A small self-supervised image encoder, trained from scratch.
Training: muon at rate 0.0037, 4400 steps, batches of 256.
Rows from block 3 of a small self-supervised image encoder, named by matrix and row number. Rows with one number belong to one channel. Each number is 128 + 32 x the weight over its row's rms, rounded and kept within 0 to 255. All counts start at 0. Numbers have three digits each.
After each channel's rows are labels from the 100 images, of 14848, where the channel reaches its highest value: "strongest on" is what is common among them. Only what is clearly more common there than usual is listed. The data: rendered roads seen from a driver's seat, with toy cars, trees and houses. In brackets: how many of the 100.
# convs1: grouped (2 groups) 3x3 conv (model.blocks.3.convs.1.weight, 80x40x3x3, each kernel summed), inputs within the group 0-39
# convs2: expand pointwise conv (model.blocks.3.convs.2.weight, 80x80x1x1, transposed), outputs 0-79

convs1.25:090100118100121180161138104052178172076131168136130124122093114158105168088106111096188141191120168096130132135120116128
convs2.25:120106162137145100086109138123112102175114059186141163130081078161122136185135158105137163124151060088192123073139124076176153173123075179129148173080104128161155145149109157096127081152138125118146154125152166167072104148115116114161092147
strongest on: solid white line (99)

convs1.7:141056139136098136180156131164097122119098135153142107174135110132120138115113036134179131132099113104068114098066106086
convs2.7:115127105129175075101095172098137130081103164116151147172180132101141043209087137131161164159146133184149181116154073149146165118111110167124087127102162186068118111108129157116133184144114149177118126106143150118135149181088119138153129092
strongest on: straight (80)

convs1.66:112127138099125106144122064094143100093050090108170110108119141068080156154145148126129139147107076117104080146089176173
convs2.66:089130155139142135094163181153214120127240159157132170134117124117163130164097170172095132150163117176127147113153138113133097147130173151124120090123144191092101111162149142161129080154144098148119089144142080120079134114118160141203147172
strongest on: crossing stripes (100); line: no line (71)

convs1.30:136098193177089111149172132140130118074049159155110068217125118114133114128108118162155133139124125092140138165129128142
convs2.30:063145097093183128119117125165154127192194120112090115137151164122098112074080099108170133120126102141092128116155135158137118113145139137078118142100074170063143152181112129147135130113099131140119168223116071182179088090109086120111134113
strongest on: tree (65)

convs1.63:152136092073143103132150126162226092125128165175146147106130115103085151081092142126109070126116091179139175132133124103
convs2.63:151061165094084155131122108178127128078131115174157118080171164127136107199146163103175112228130126128165140103117089136127122145108124115144131079147159122142196115151121080092119144163181183183105122118127129093116112147075171147102102125
strongest on: bends right (68); solid white line (64)

convs1.32:107140127103136114122182139119176050113111150202082075107143105124162140087110105119126098172174130128147189130127077122
convs2.32:080158121119166147102160110188085166104106137153082109153112115145072083166123182068095159066134223131113155111153076155145103149106181131086097123127134088132128128161152071131150074094127100119123154154113186128142085141105114116110154145
strongest on: truck (100)

convs1.35:121087110154117124128196155071132106109159089133113109114087102117145110147125064159103147116133220108063102145101101123
convs2.35:124150169127147128096127127110094142069119084164116132164138106178087134154081127166094136107163170173189119132145103132130199155104140194184126150115165165132211131086185070132168145117165107103110114130074120135142076121126114092170144157
strongest on: solid white line (72)

convs1.73:160094122079109154170098096154182170113130185114168119135123077106095147143140161140105070107169117119152150133149138210
convs2.73:131108162130164114086067089142149106140156133154086150121104114090106128170157194152118127129141143170082152104122078110184154140121105096047137064122085096107084090148122166113121168083108077140147126152149167100186138124124178066100090148
strongest on: crossing stripes (88); solid white line (59)

convs1.47:137203092125127068108078140122150167183105151108096142111136137129174157102132134151085098136046112102128111159107171158
convs2.47:181130136080100160145111098124166161182121103088116147116108164111143116119013128111120099130167093183132094145108172084153148122165162106126145139165169147093144163132169107124138089219112155061107107137172092133133108117121146074114119147
strongest on: dashed white line (63)

convs1.18:105166138147178182146108098131148173081112075129141184092133136134135125116164067121144179096102153144123169162069171135
convs2.18:032194112132148103117097099101117101130137186142122111123147222140104106118186096118149130139107127132101165167098193090161165158099130093126168124146154083155114138145132115124136175147145082123191183138069152137157137145143116171173123138
strongest on: sandy verge (60); double yellow line (56)

convs1.57:121081156142148136090121079134111108131065136116190160095145075123157171077133159128121065108167138141118171155084158164
convs2.57:185162124134167137127070110170090177145094124138150211110098123086130135118101103146182102122114082151079075074121156104083115141196107110184123119142113161092081145168095179123109120115140172121109134144138164081174080129134151159121106169
strongest on: dashed white line (94)

convs1.55:082132103104138082103156159038102110162089138136085097121147108139080129124140157092113108147051076114139123084123101123
convs2.55:187112149133095151105136099112141115160064129143097142158196124112147160095139152119095134200097080082066166092112146117121115169131137099149149114111147142129106157128112148107121187163168165122126103121146189197097106065162196099111112079
strongest on: line: no line (60)

convs1.1:118185100091097119126096127139139139187165108114121140123080151101110120105162012130090090154129126149102129183147135126
convs2.1:122155137114117186161143152096147138122177131180133144168090103120149082046131089140144152142159176165112064133120134130093165167139152147177114158186159229124111217081142089108137131088137134135121126141106131135121145112122163117136109070
strongest on: double yellow line (94)

convs1.52:104147104120090194111120073096148139064078091164161107161131145074082140153094138132137145128131055114135129136178104111
convs2.52:164133121086129131100067175102171146142161172154171111121125111162116110116122130132140180186074110159166111144128174135189121187131141181152131134184132121073168076121099121173165133110126089128138133104109108099094184212153156104165097161
strongest on: sandy verge (74); straight (64); solid white line (63)

convs1.58:160122087110146104139098066084155110158153121108159108085112151137134116097090102160155053147100125103114101172051085119
convs2.58:089075111098097110169131061112143152171076122129160114094106149136086119116108175142087157142167117095155132141029120197129112117096137154124151156197125124084108115176057164148167134124150175181138086164102159129125149115143163124124133132
strongest on: snowy verge (83)

convs1.41:114119120149197138133124056154138084103125103102077149131131113133165119116155136076104149171065142075122124098115196091
convs2.41:091138163097180155122141129136107125134115175118119029084136142175124100073138142102127112116129053092108128156114128153084118055158197143056157161141145135114151111102177150099145134109069079120145164097129120137180095152106106122094103151
strongest on: double yellow line (99); bends right (61)

convs1.75:126202185138132107086071136132109124167126112100107166135144136128095160104119154115086176145116182148045107150139147168
convs2.75:079107113140046128152170144114106100155137134108109105137072107123128108128168110137156162137101134099212112088091135096118133126157117145092148168203130129131126133157066186119115159125097154182087080148130152119177124049156123169175176137
strongest on: snowy verge (87)

convs1.11:112064110096114122130141066065138110117076099086090106167150103089169145141157156091165144101125124115129083131067151094
convs2.11:092135080156081113066118138149108086093084196081086147121120133084079157103140076070149099135105073082116155125111144137119194143137110116142143079110145104081109137121108125188124113144113130102149143200082084190137126123122186129109111139
strongest on: snowy verge (94)

convs1.67:150177134053112139130098163140120129119045117111139120125135150095188159132167088118089116099094141080113098131181103084
convs2.67:113107108124114123117139131102149107166113111172111127111090068190073128120153135160082122152104105043160081180097145114131148137170092137187111158133096110123075110113061110138143071143174101188146148112105127147077098129167155163104059138
strongest on: straight (100); vehicles: zero (52)

convs1.78:102102144056128117125060115136102109072151172077099125056100150116129126152128101163096117107090085135112114073160147120
convs2.78:140076141070164156102183104134144135128147155130117079093122140163183111117196123108161108131107121142144152114142067107108115113156182175128107117106159143068070073123080089107067137121153130109156153104088117127159128093113030159140121166
strongest on: straight (100); snowy verge (71); vehicles: zero (59)

convs1.5:153130129160147099117106093082101096088186117156114139121132109098189129067141186140075127158160097126157114174148067100
convs2.5:118125102126117079163105116180154146135100148070127163144129146096206106112108086101088096075131109160179154087096131075133105071154110074135141133065129131103124129143148071122112154085160121100184107100079111083108173180149090139076119114
strongest on: crossing stripes (100)

convs1.49:073098127077157119139138102123025099131089159082104161055103120112152111106132139159130142152160171084131139133110142124
convs2.49:132124171108181118100112099155084123108068160143092109119122184162093195098160086130126138121089133159111114070112159094085116131135148087082135093131160057037137126116119185138082071104130129104117162126190119125166095171129120155132133124
strongest on: tree (69); snowy verge (69); straight (61)

convs1.4:133108104140111139171066112174088107065109133130101162119131111117113143178115071103082155124155128118183146105074197115
convs2.4:106146167161141112160136135083111155101103177174142145073125143190156162125178104157147165174163140127140126133110151132170100202114072144162134143126183116143132207118068176170096167157185151170154182135130109144124101147127126136186121138
strongest on: double yellow line (62); sandy verge (61)

convs1.60:143161184093173154082156096125089088143066142150102147117138123132129139131044107091083123070109153151139178124128136102
convs2.60:177127112185115095237089066114105073107123106115157110152182107156093141130142125138086131120046154067086089171096149133095121103121112092123157137158108080129139128149163169090154127152119156178160133123141130094145149156097150117116174117
strongest on: sandy verge (96); straight (60)

convs1.33:125087142135080146096080087134125175177084139124132103066109122116097097112138144047151089159118109099132058134097132110
convs2.33:119078120155128129157106123151060100101127168114118034119138153097128166074126087091119146110132186056118138116101153150124140075131218115054150150174142137137142108140136111095129096120157108113118140186061118139132125161150122171104084141
strongest on: double yellow line (100)

convs1.8:087125081144179086134125108112077130135120077167117114126091159127123202092144164139119151144142163132157170061114192140
convs2.8:146070163147138190121104106148165125157150145110150072120120142106161127116202118155192117172148153190110142096125186076113153112146140117110158137130130215163143122137141117112141166161143129080141196082168119121121074088148175147133093170
strongest on: tree (93)

convs1.51:140128192074184135146071096171120091094101186164117109087108113147134109136098093151150110151091106076104180144124133150
convs2.51:085108112056126076087094139086108109132137129145103093125100139111093189109083132122093172175147139124091074124064133124125176115082165170161129114140124100071154116110067117207141183147125144124118118152133098120054152105089159125152119097
strongest on: bends right (73); snowy verge (63)

convs1.21:170113114140127147154157112147164119123164153177145102197104121121133171157131119126085098125058153070130042126089114111
convs2.21:068114127123114091092100137146124120141150128063102138164101146144100190160127057094052148145095195105147077120106149117144137122123147150175082135161113160125107119080128108136160098124135112107132111134185104127113102146201201173175182117
strongest on: house (62)

convs1.16:129065122133080115163123118167134120133093147135122085139122129072126187188090199149101146134134151073123094162153086091
convs2.16:113198143145173181165119083185097172118111158145106123131123172119103142176124114098076157130130137192184098123073146121106090146141176117147125144108117123099071139081194109162093102208086128175122161150107137176167121113099134134118108144
strongest on: bends right (92); snowy verge (91)

convs1.23:128124160126084130128118153165153148195171119102087083144112129122166120131119233154146097146110156095130074107171097145
convs2.23:096105125127126117109102125150140120147158109118132088101191159105117091089077149083141190121135153165100061094102116177056150169097167112102091187103127147127107126104093156098191166100105106117116149094101101125226184112135121108114109141
strongest on: crossing stripes (93); line: no line (57)

convs1.72:175117131101139163091127083118099117091147116098139116077153137126119149138049130078119121116059131108131097144074090055
convs2.72:162116171173106111144166110116115131137093150140122109123101177207140109202084180125102128130148158042156113177130118146162157135164147117165101108142151119160098153120188151195111171143124089076131182151096135142110122077168128158118134179
strongest on: truck (95); vehicles: two (78)

convs1.65:137133150074116122154141129149190193132136137163097138099143164117103177118094157099032110113133129105110158121079163086
convs2.65:175120144127085108121141124138114135083178170120122098084166167066092078106101108137155125125113125065155126112108165063157083112093145120093163089161167175091101080119122165096067101129106153100094112115099139099130129102182116074156162193
strongest on: solid white line (97); bends left (64)

convs1.77:107098141110160180134158086154093128132116127098044129125124114119114151107143155090093125141029114066159164114143148107
convs2.77:134147172091135127140125073159189150118099190078160109124123089115156145086142085139095143147125136112130192129118154104098112117179093155116141098136133117134119116095082193134100159130138121077202094133137170201165195107111139086091122189
strongest on: solid white line (83); snowy verge (73); bends left (73)

convs1.15:174196138108138120108111118159175109122132116101111152127079147152115095100155133135170103164101149054171144048101088125
convs2.15:075107113140129136088106132105134144147128121104073100187149156107155147127122098162112088099135094096056162116108143141134115205087107082156141085093114124151160166164165150076091199181165105110144160154094096123061149075155130171152119112
strongest on: line: no line (61)

convs1.14:127146120087127132073064143179060085119126110172165099135155097150095109099126126158104104154103175127075162173088120120
convs2.14:179146160109083183140126073069133103091189089147158119108128080120186070112121114083113159106172123122113115117133130113159171140217135156155127138153117188132134107099162126146112135124109161158123180049084113124082160132106137165135081123
strongest on: bends right (72); solid white line (64); snowy verge (61); vehicles: zero (47)

convs1.12:123131063178154158108069122094113122164120116087122140062082117116129135158109164071140172116112129054119144095098141157
convs2.12:104116137100139138098104125130153103079180199108088123139133192102127176110127088129108171129178189150114089101142073128119076116122136150128101100205137171123122116073094164116088112131119132114141098184097110170061100081142140154156066110
strongest on: double yellow line (97); crossing stripes (96)

convs1.44:107127122136138122111130092110161150147053114086145154155116066096130118096122147135022094113140095127159081103161170122
convs2.44:129179156109088182120183082169149146066139145123162101080168086114157105113128147167149127198167150151127113140149125171164126120218097205194125105127159142114152125126132111144128124139117104193088140112138085076145154143112120142093106166
strongest on: solid white line (88); bends right (77)

convs1.13:123131108099086135113098204122181172140102141117115121090120132108070111152103064132126124125121121096074091093148207155
convs2.13:103116116134166129134155116097140178160148099085163092073145128104160192116181174150137136110104125069102183107125115142108108109132114123113027101136138179125125162154140134118110118107171132066122126178139108126155077079183088159174068102
strongest on: solid white line (92); bends left (64)